Rows from block 5 of a small autoregressive pixel model, named by matrix and row number. Rows with one number belong to one neuron. Each number is 128 + 24 x the weight over its row's rms, rounded and kept within 0 to 255. All counts start at 0. Numbers have three digits each.
Before each neuron's rows are labels from the 100 images, of 14976, where the neuron reaches its highest value: "responds to" is what is common among them. Only what is clearly more common there than usual is listed. The data: pixel-art sprites of 400 made-up characters on tiled backdrops. In brackets: how many of the 100, against the usual share in percent.
# fc1: MLP up (model.blocks.5.mlp.fc1.weight, 384x192), inputs 0-95
# fc2: MLP down (model.blocks.5.mlp.fc2.weight, 192x384, transposed), outputs 0-95

responds to: green (61 vs 8.4)
fc1.191:110140124121145131131145150116120130126161132146156144139124134095135126130156139158131136118139083113073149133152115115138109124123087141150124092168134140141073134176137109154142090050193179107135110120128126153132125114139183157124119125120131115105153138114174096089098125094094104101
fc2.191:120132116123122134125130156152143138124119135119098177137113072125132080111121192111138123145129102120114127106128138189079084163124110095135096126163127138131166093115121119142174168108164083137124123104093141146079118147081105110111160126121127117144123144144130116093132139142107133129

responds to: red (25 vs 8.5)
fc1.63:145099140154136151109147119120122142140134133099143156129125140144161148122136112106153117104133109099129125146116117143178145077106134156152154093149095098168139140136119103104138120108150121127109119092094133137147151086114111142123153124097101122178167160142132093162162127131153162161
fc2.63:105131140125114146115104150116107088106151128150164126123132140147106091112136133105129120101128128114131104149123087125162142149138111099148115091170148111170079142132170107089120120130173140173128137074115147111145151070138103140107130144134148124122174143121133116181133126153170153111

responds to: green (28 vs 8.4)
fc1.107:158134151161144082123162127071144169111157128137127149113129148101140134128151115118135113098098123134099104095167136166131124135127142173119148125144143135097121125133116146123135132090130153069114105127128130080111115110155149120133072121122128091125143138115182122126145132190096143167
fc2.107:132134182093105141093098102115085141189162164125129101126128132135090132119123097144132087123122115106117099121142115133097139130125126078130153104136093138083148127104122163099122123105124112140104107152134117121120147131151140109097120131122110127119135087126139141144075143149127144136

responds to: black (35 vs 8.5); brown (27 vs 7.6)
fc1.7:156132118149186122136123157123133132120099108197149134108144146106140142117146130113130118092120157154158162122136140150132140112111140087135110139154117116108097158135139098121140151103163144121108135131111110082133067106106135129116111157128119129110097120146141127112163105101119157119
fc2.7:126093113131120103143134117163094122110148151100163123184181114123150170132120136137111119087122156152122129095153138135131161120119144095153116171148119109111138115071130125126148171168132136159095114111129072159116113119145113126143149122084099095148160125097116165145145085150149112096

responds to: lower left (55 vs 24.6)
fc1.86:066138101135166081118135144130146078153128168166134098149123115141116128134131157155113109139147091132149139183076140137124128127176125091154157111090092128148121080135171179162139129108129150123122156112124170119092131106147164129127158120144098145111099146062160109150117107124127126174
fc2.86:154128124127124147155105182102138142115136163104099135099128149128158127144125141117127144136164121115121179131126125118126123136145111121106138152082120112186158108126162108151080149163111121152133145146151109117118137134089142128142136125094129166168101148131144136146129044132125130146

responds to: black (67 vs 8.5)
fc1.93:142127120117124111111109105108140146131125153140140133125138154156149134148147070192159149083157126118124163128103100106146144152091140206144118146105092139118079142155126118158140152135095104141127150145145107157113138072141152120100127137135137166150109125119104115157128107134181139114
fc2.93:111140106118137145125152153136120103112138110133115129156128109124119135095126187095105085168104115117105107097139164140139125126156107074106122101151136120164152142109129120093160115123172143136157115121128150126136079151129148117151129136124103075103145110124136149093107111117084102143

responds to: large (97 vs 39.4); upper left (56 vs 25)
fc1.319:089137135169175111100134130126107136076092153152139129108179175098133117139116150164096086112126135190108123121137125158111121115126150128124164105111107131121130124175145158145138114098143164113142115125138148109136118115154129173130069132139124096166126150119129163139147100126086158115
fc2.319:127111166109131119040113151131115161094085127109140148119130164112160091121161156161118101085079129189107107123103120102124150145137118107144141109129138110138144127136158111130136141122123138112164159135152082138091117103137149141125109158141141141121165132109124172120150077111101149086

responds to: black (27 vs 8.5)
fc1.47:173140140116159141125087125138133112115126128153165153127128108158132106129124145138191146081153125134156164123146115116117128083109076144140108137135134102102122153144114116183138125124146131118141131123071131132107139120081109165109113146156122119086102156160117156127113098219148135106
fc2.47:120134117106145089128137138123146161109117101108168067135114158129162136168106114135151115159139049092118103114111096154129133141100153133153101133112116129079121125157153170133121171143094117160123120126151102143106147151131103140116116125144149149132146140162105152132128100156127142152

responds to: grey (29 vs 8.4)
fc1.218:155116139148136094118140124134104106168131174138144088163122120147131134120136142137130133175124142133148127179115112135123092137077116125130165147174106129105156080142084073149120187150199127154100170093115098129151116127146150169126082084078101133158108132131138130115104148092107125134
fc2.218:113099127109124144096114137118093141114149122112122140151133156120134170134124121115147123168130168107102119209102114143099114141149145114124137146131180117121138131137080102138094129161160137158123158117129103169151136115134142139138110123105125132112128145107118117076097104148120138152

responds to: lower right (74 vs 24.8)
fc1.214:147151116126164131141137132151136174151164166120122133091120162165113120155137081156080119117120142161149134135096135138139132138132109128125168085085064139105124114140134120104133138084154127134132127118133126133121135117142144161137118104125112076117146136125125137121088141154153169107
fc2.214:108131120134139129129130132142142130182190109101104158102121171124101152149174099123121138148113163162109156107130148179138152121086065120107137117102115121130137147150101084095151133130118092106118138135152142115098122143151176149117113123154139121140153139111107114090137139123145108150

responds to: upper left (70 vs 25)
fc1.371:151158076172156111110100141097104152173145147116108153121174152110113134133131137116065115119158169186113120114156134132140126086104130118129124075102125145128100157144127131162158128131151119163103115106069137143113117104087132176171098141113096086146137112134144126115153093149118177110
fc2.371:136131077152094132139172143106111142154107137129110156130143136142125107144124119117136162104161141168097121126166117162132126140109105149148104109138119136115101159125113112136149137143132087142084179131078118179105136112117109167178114130142137108126149072127113098141106149122143112112

responds to: red (35 vs 8.5)
fc1.213:160148130146154111156094157135126129128115153137148119151088104149138134126131131146149110123136073116132122167115118134140100129125086098141122116096107114117132119142114093150157165097121108124094128138130116135140116156114101172115110131158139113148121115109119126138118109205149156143
fc2.213:118129124133131123159117122113109133172123121161115146141097108109100098141167117151134114096130153110133114091095090114123117150136172125106155112114106119122102154145091161070119154130127123142141159150175108173172135092171144140111148113127141110090125103099132136111150118077144149149

responds to: green (31 vs 8.4)
fc1.204:158124123123174144136148086120080123144105122147103111159176138140137107130137119126074121125098163151098121131137122141136128087133117131162145116081133149128108151175159130139132155116136155127095122119124109126124097157099139202177145098126100129145117153137116151152142099129118130149
fc2.204:144124106085146118055074120153093156139169146118118112129138118121109132105122136118128106172148155092150170128084162105133100124112104153113134106110131124110111101133087136111097106162111125142159157130139147147126122129100177085134135142135110112148163111060158147138128141138098100144

responds to: upper left (94 vs 25)
fc1.297:138101076162179116150165116086107101119116142143116106112130176105129130124119126134150132140119101150140122131136136114153131099122106117169135118093101139163148136130153089157142118152108149151107120107087137142077097150139122178175130117117100125101118108107130121147128143148134116130
fc2.297:131129157150155133128197115111102121104115119142130080138122159132129157109136106132172136134111078120142123173156094095180154119138135112119138101101111120133107100108144139148141142167135188135108160114104149122110122160121147106117140103093082130119101129129110125154103140156141113158

responds to: lower left (62 vs 24.6)
fc1.316:146132130179166126123148048089116158157108145106098123084163143106114100128124140132144104133106120161113126107087137113113121137154078101130145089151080117173135110110129156154140176108144139109150097132135098134105126111132143133128110140129096082095145141137147134127124116164092166098
fc2.316:119121109150135129143132112163100116088164138124154089142147102154087149123165106137156124174151133120107189140149088136134133123091138097136156122136129109105151107098122153148089083102096144111117149146084139146158116170213105134124155165123160103109112143116098147099073148108157110135

responds to: lower left (62 vs 24.6)
fc1.72:138125138170148132182125066120122097146091102140162114062115153090137103127119128128114141136120113100121146135097116089141118142105119128136161071149097130123153125113110131116136123101132154132166154122107118172101148091110118149126091120122103146129125111139137136149118121107107129131
fc2.72:135146078146118168160120167133125161109139144136136084114165134105112162092127156152129160125134142136115087078128152129148099162085146091079131159116101102127138176093122109114129128122097118133128128138131123127105115143142124106146114112162089137121152103146148117168110091120125131176

responds to: green (28 vs 8.4)
fc1.234:120112106142105111156182127104154154099110131108119156117118113115074062155126126115134136084133138135100131136108132113101148113100104107137126156118136146120105090175147083134128126109106133111139151115134117076130112127133124152125098095126141142124142110112139107145114135099155154119
fc2.234:158135139090150118113077113180119131154142127146093106142126138145165192121138120160142091174158090085129137117130133162149128134128149178110140135131107134160180149090128167138117116140121113123137127149120092172102150139135136117133139145133124090148129149140120131126112118189136121123

responds to: large (97 vs 39.4)
fc1.291:139148125128143120167132106153124160120118121115157158121134102107131059071191164160144121138130126143118121144146147131144134147124100107167130122136109124128145111170156152124160137149135119135119108106147126124116121100103126094141142142133118119141116133110115118130154123101114132138
fc2.291:094138114129092153138110118131132143118084138101098111120102135104169190086103160102115136122074142143091146132152129111110123132118141139112144132100163117095088130137111096152108118112145152132127153142101160149127137123161144149163111151101146133120104137124138124147114112149136118113

responds to: large (82 vs 39.4)
fc1.53:093102086115158063138144121149108152129149138154139120093136201091129117122116117106115151120081115138092099136149157162171147157069147127154146149123116159122130126173151126142169097119126143094162138125102085137155104103085136154148144155126072127121132093126128146148146086131121166158
fc2.53:146160096136137144123132075150148114113121098129139127150128110153142124140133140145142152147113160139138123120109166128095147081143187127104076119132131133135122143137139122069113078113125125154125133152120143121166081161134126129161135116150129119133116126116150110107097124129152117127

responds to: green (25 vs 8.4)
fc1.351:113161117123127096098116142112103145150170123147124046162159126127093117151121122108168125115091104112083168118131099108096142114141103111110122172119114108141147151109135137151115125105125129107121099151110167141173145163160088111091159091143131120146129140114156126158171138093156139142
fc2.351:142110151138099162156130112138166124114102110107105196088111140158159157110129152136104123130144142166165072145130190143168121118102182125128122109122158121128118123138109132111143120145107121160158151111147094109104116101109170159174105155098123137109117132137095133136088122155113118124

responds to: lower right (56 vs 24.8)
fc1.85:151118129120143126115156135090113111176159153150149112135134068117104122131149138161124164070093143161145181116135124116117124099144147150144144093139126128108087137125133126117146125110178168139089083114078145164114149100138153153137096118094096115072128161143124136126142113112084123116
fc2.85:118108134122145100108152128145116081122151122151185152138108091106148117136146112156121139123115102175127174115150118096108111136132122099126088107197120099141089146090106113111159115138165179157120135128117135127134138111152155144149117140087090129099149151133129158130113127091114124106

responds to: lower left (50 vs 24.6); upper left (50 vs 25); black (26 vs 8.5)
fc1.101:130102107160144096150139099100134143190130145147147110115098167116108103130149121108066132109131117179105114125146127149103122108141091110145115122102079148154130093154154110119156180121140134123134129115138118108108138121143164137161101129121092129140189129113166112131179094168127161123
fc2.101:226140127092118126129128117135127141162146148093152146158083114101074152136122087095111169107125100114192133114152128124160118132130126108108114134140114110117151099147116117161123098114128176130137128130127156144129146153159130098156104139157122108116147108081121123127136087100142174146

responds to: grey (26 vs 8.4)
fc1.300:122125131106146124116170143110131141122112139140131127120154133110147145130108152115088132153133064135112093131158137116126036113140097101133149100142122117139098094128164110184156127140172148125123122086138168104162121135133119131168106125137115118131156150112105144122094113145149115177
fc2.300:126129113141141108130128071125147111124083122117130136122081156133108148117130075153111170101178100137118130118096107091156081128149114161103145167121127112161102157102168113102121117117130116157107137129160111175153142124143157153144113149113128122143142157110130087149155113153187162152

responds to: green (26 vs 8.4)
fc1.137:148150108171149087096149104114180112105093166137136140138132158140102134134135138097132126140094119141103112097130131137112129154122163143114147123119123117097093084131121170163135117107139116101161101080114131134150142133168109133145060116141120126143181158131156153125136109132130137146
fc2.137:147142175067155168140143111130116138108138123105140137107096065105144130149108103129123098110065152118136136132115088142107152136157155146125156101152107129141175180123169130191129122100111148105112105146128117146114097118141115183118144140132102125095100122153098120116121154106125113144

responds to: red (25 vs 8.5)
fc1.284:110100138107159147148113110133097101170163201106151115151133113109129100134125131151123175089093169110124095136130169068118114117125101087122137083134110142094136119162160133121139162117127139165126124122138111143135123119132164154111119171145099112169121087131152156153133110117136178174
fc2.284:108160089108130110122123128158118124140046105106114122171094142151127120125118128095147116137158119114096121098112122178130123140112111148135096126114150112113124167142160128147123113102144122106106081125138119107127138147137130111130127109129122157159141122109153104141143130125151089101

responds to: large (84 vs 39.4)
fc1.239:141124078119127123119161137152130109098132136132133133143148132124119123129138156121102116134129101142086116120175146137066090101108124056136137098132136093166113099151133131156144092127204133137133075086140155131125094117118129145172111125121121093085121133130121150092134130116106137151
fc2.239:125107142116151155131117124118129124157118090126151106116150162114102146145107077130155134109122151104131146128094166113175137104136106177120107134111149151125117128108137148117142120148085138121086134108126126116139134147098101095122126124152170166159108118108129135145163090199174120137

responds to: green (34 vs 8.4)
fc1.281:145126095151106117136170172119115120120075139126116184121080101145121147135109133173085155112108152151170111130113116155171123098139184117133081107118155135085179127141154141098124112137119085172178116133156073106170112086161132138128133177138126125092158129151126097098130077153129130152
fc2.281:130131170123128112127093101156125141152191124123149094153176143107139108125139102116183108144145115114093149126128129091082144147130084137141165139148104106141083113122117123167102149103127151061082166098122186151107142163088114115107105086132136127174105128110121159127118171097115131095

responds to: large (75 vs 39.4)
fc1.355:176134143187149122117124145130151210120136172159152122137141140117092111133153129132115146151131101120092123081136132147130136131088109119121136090124126134153123118125124174119152136128129138127116131142136123115161117146122122116144145139081121123125093119141137121145111144162167122112
fc2.355:091139099129163119108122082187097105150130071127187144100120091137127134112122133159123104125139183137123150184137088140142114093124118127160168147134128105090130103108095118113110116146128113139145118116117153122095140110131111131122112124146154112135144145066138142108159092126115126155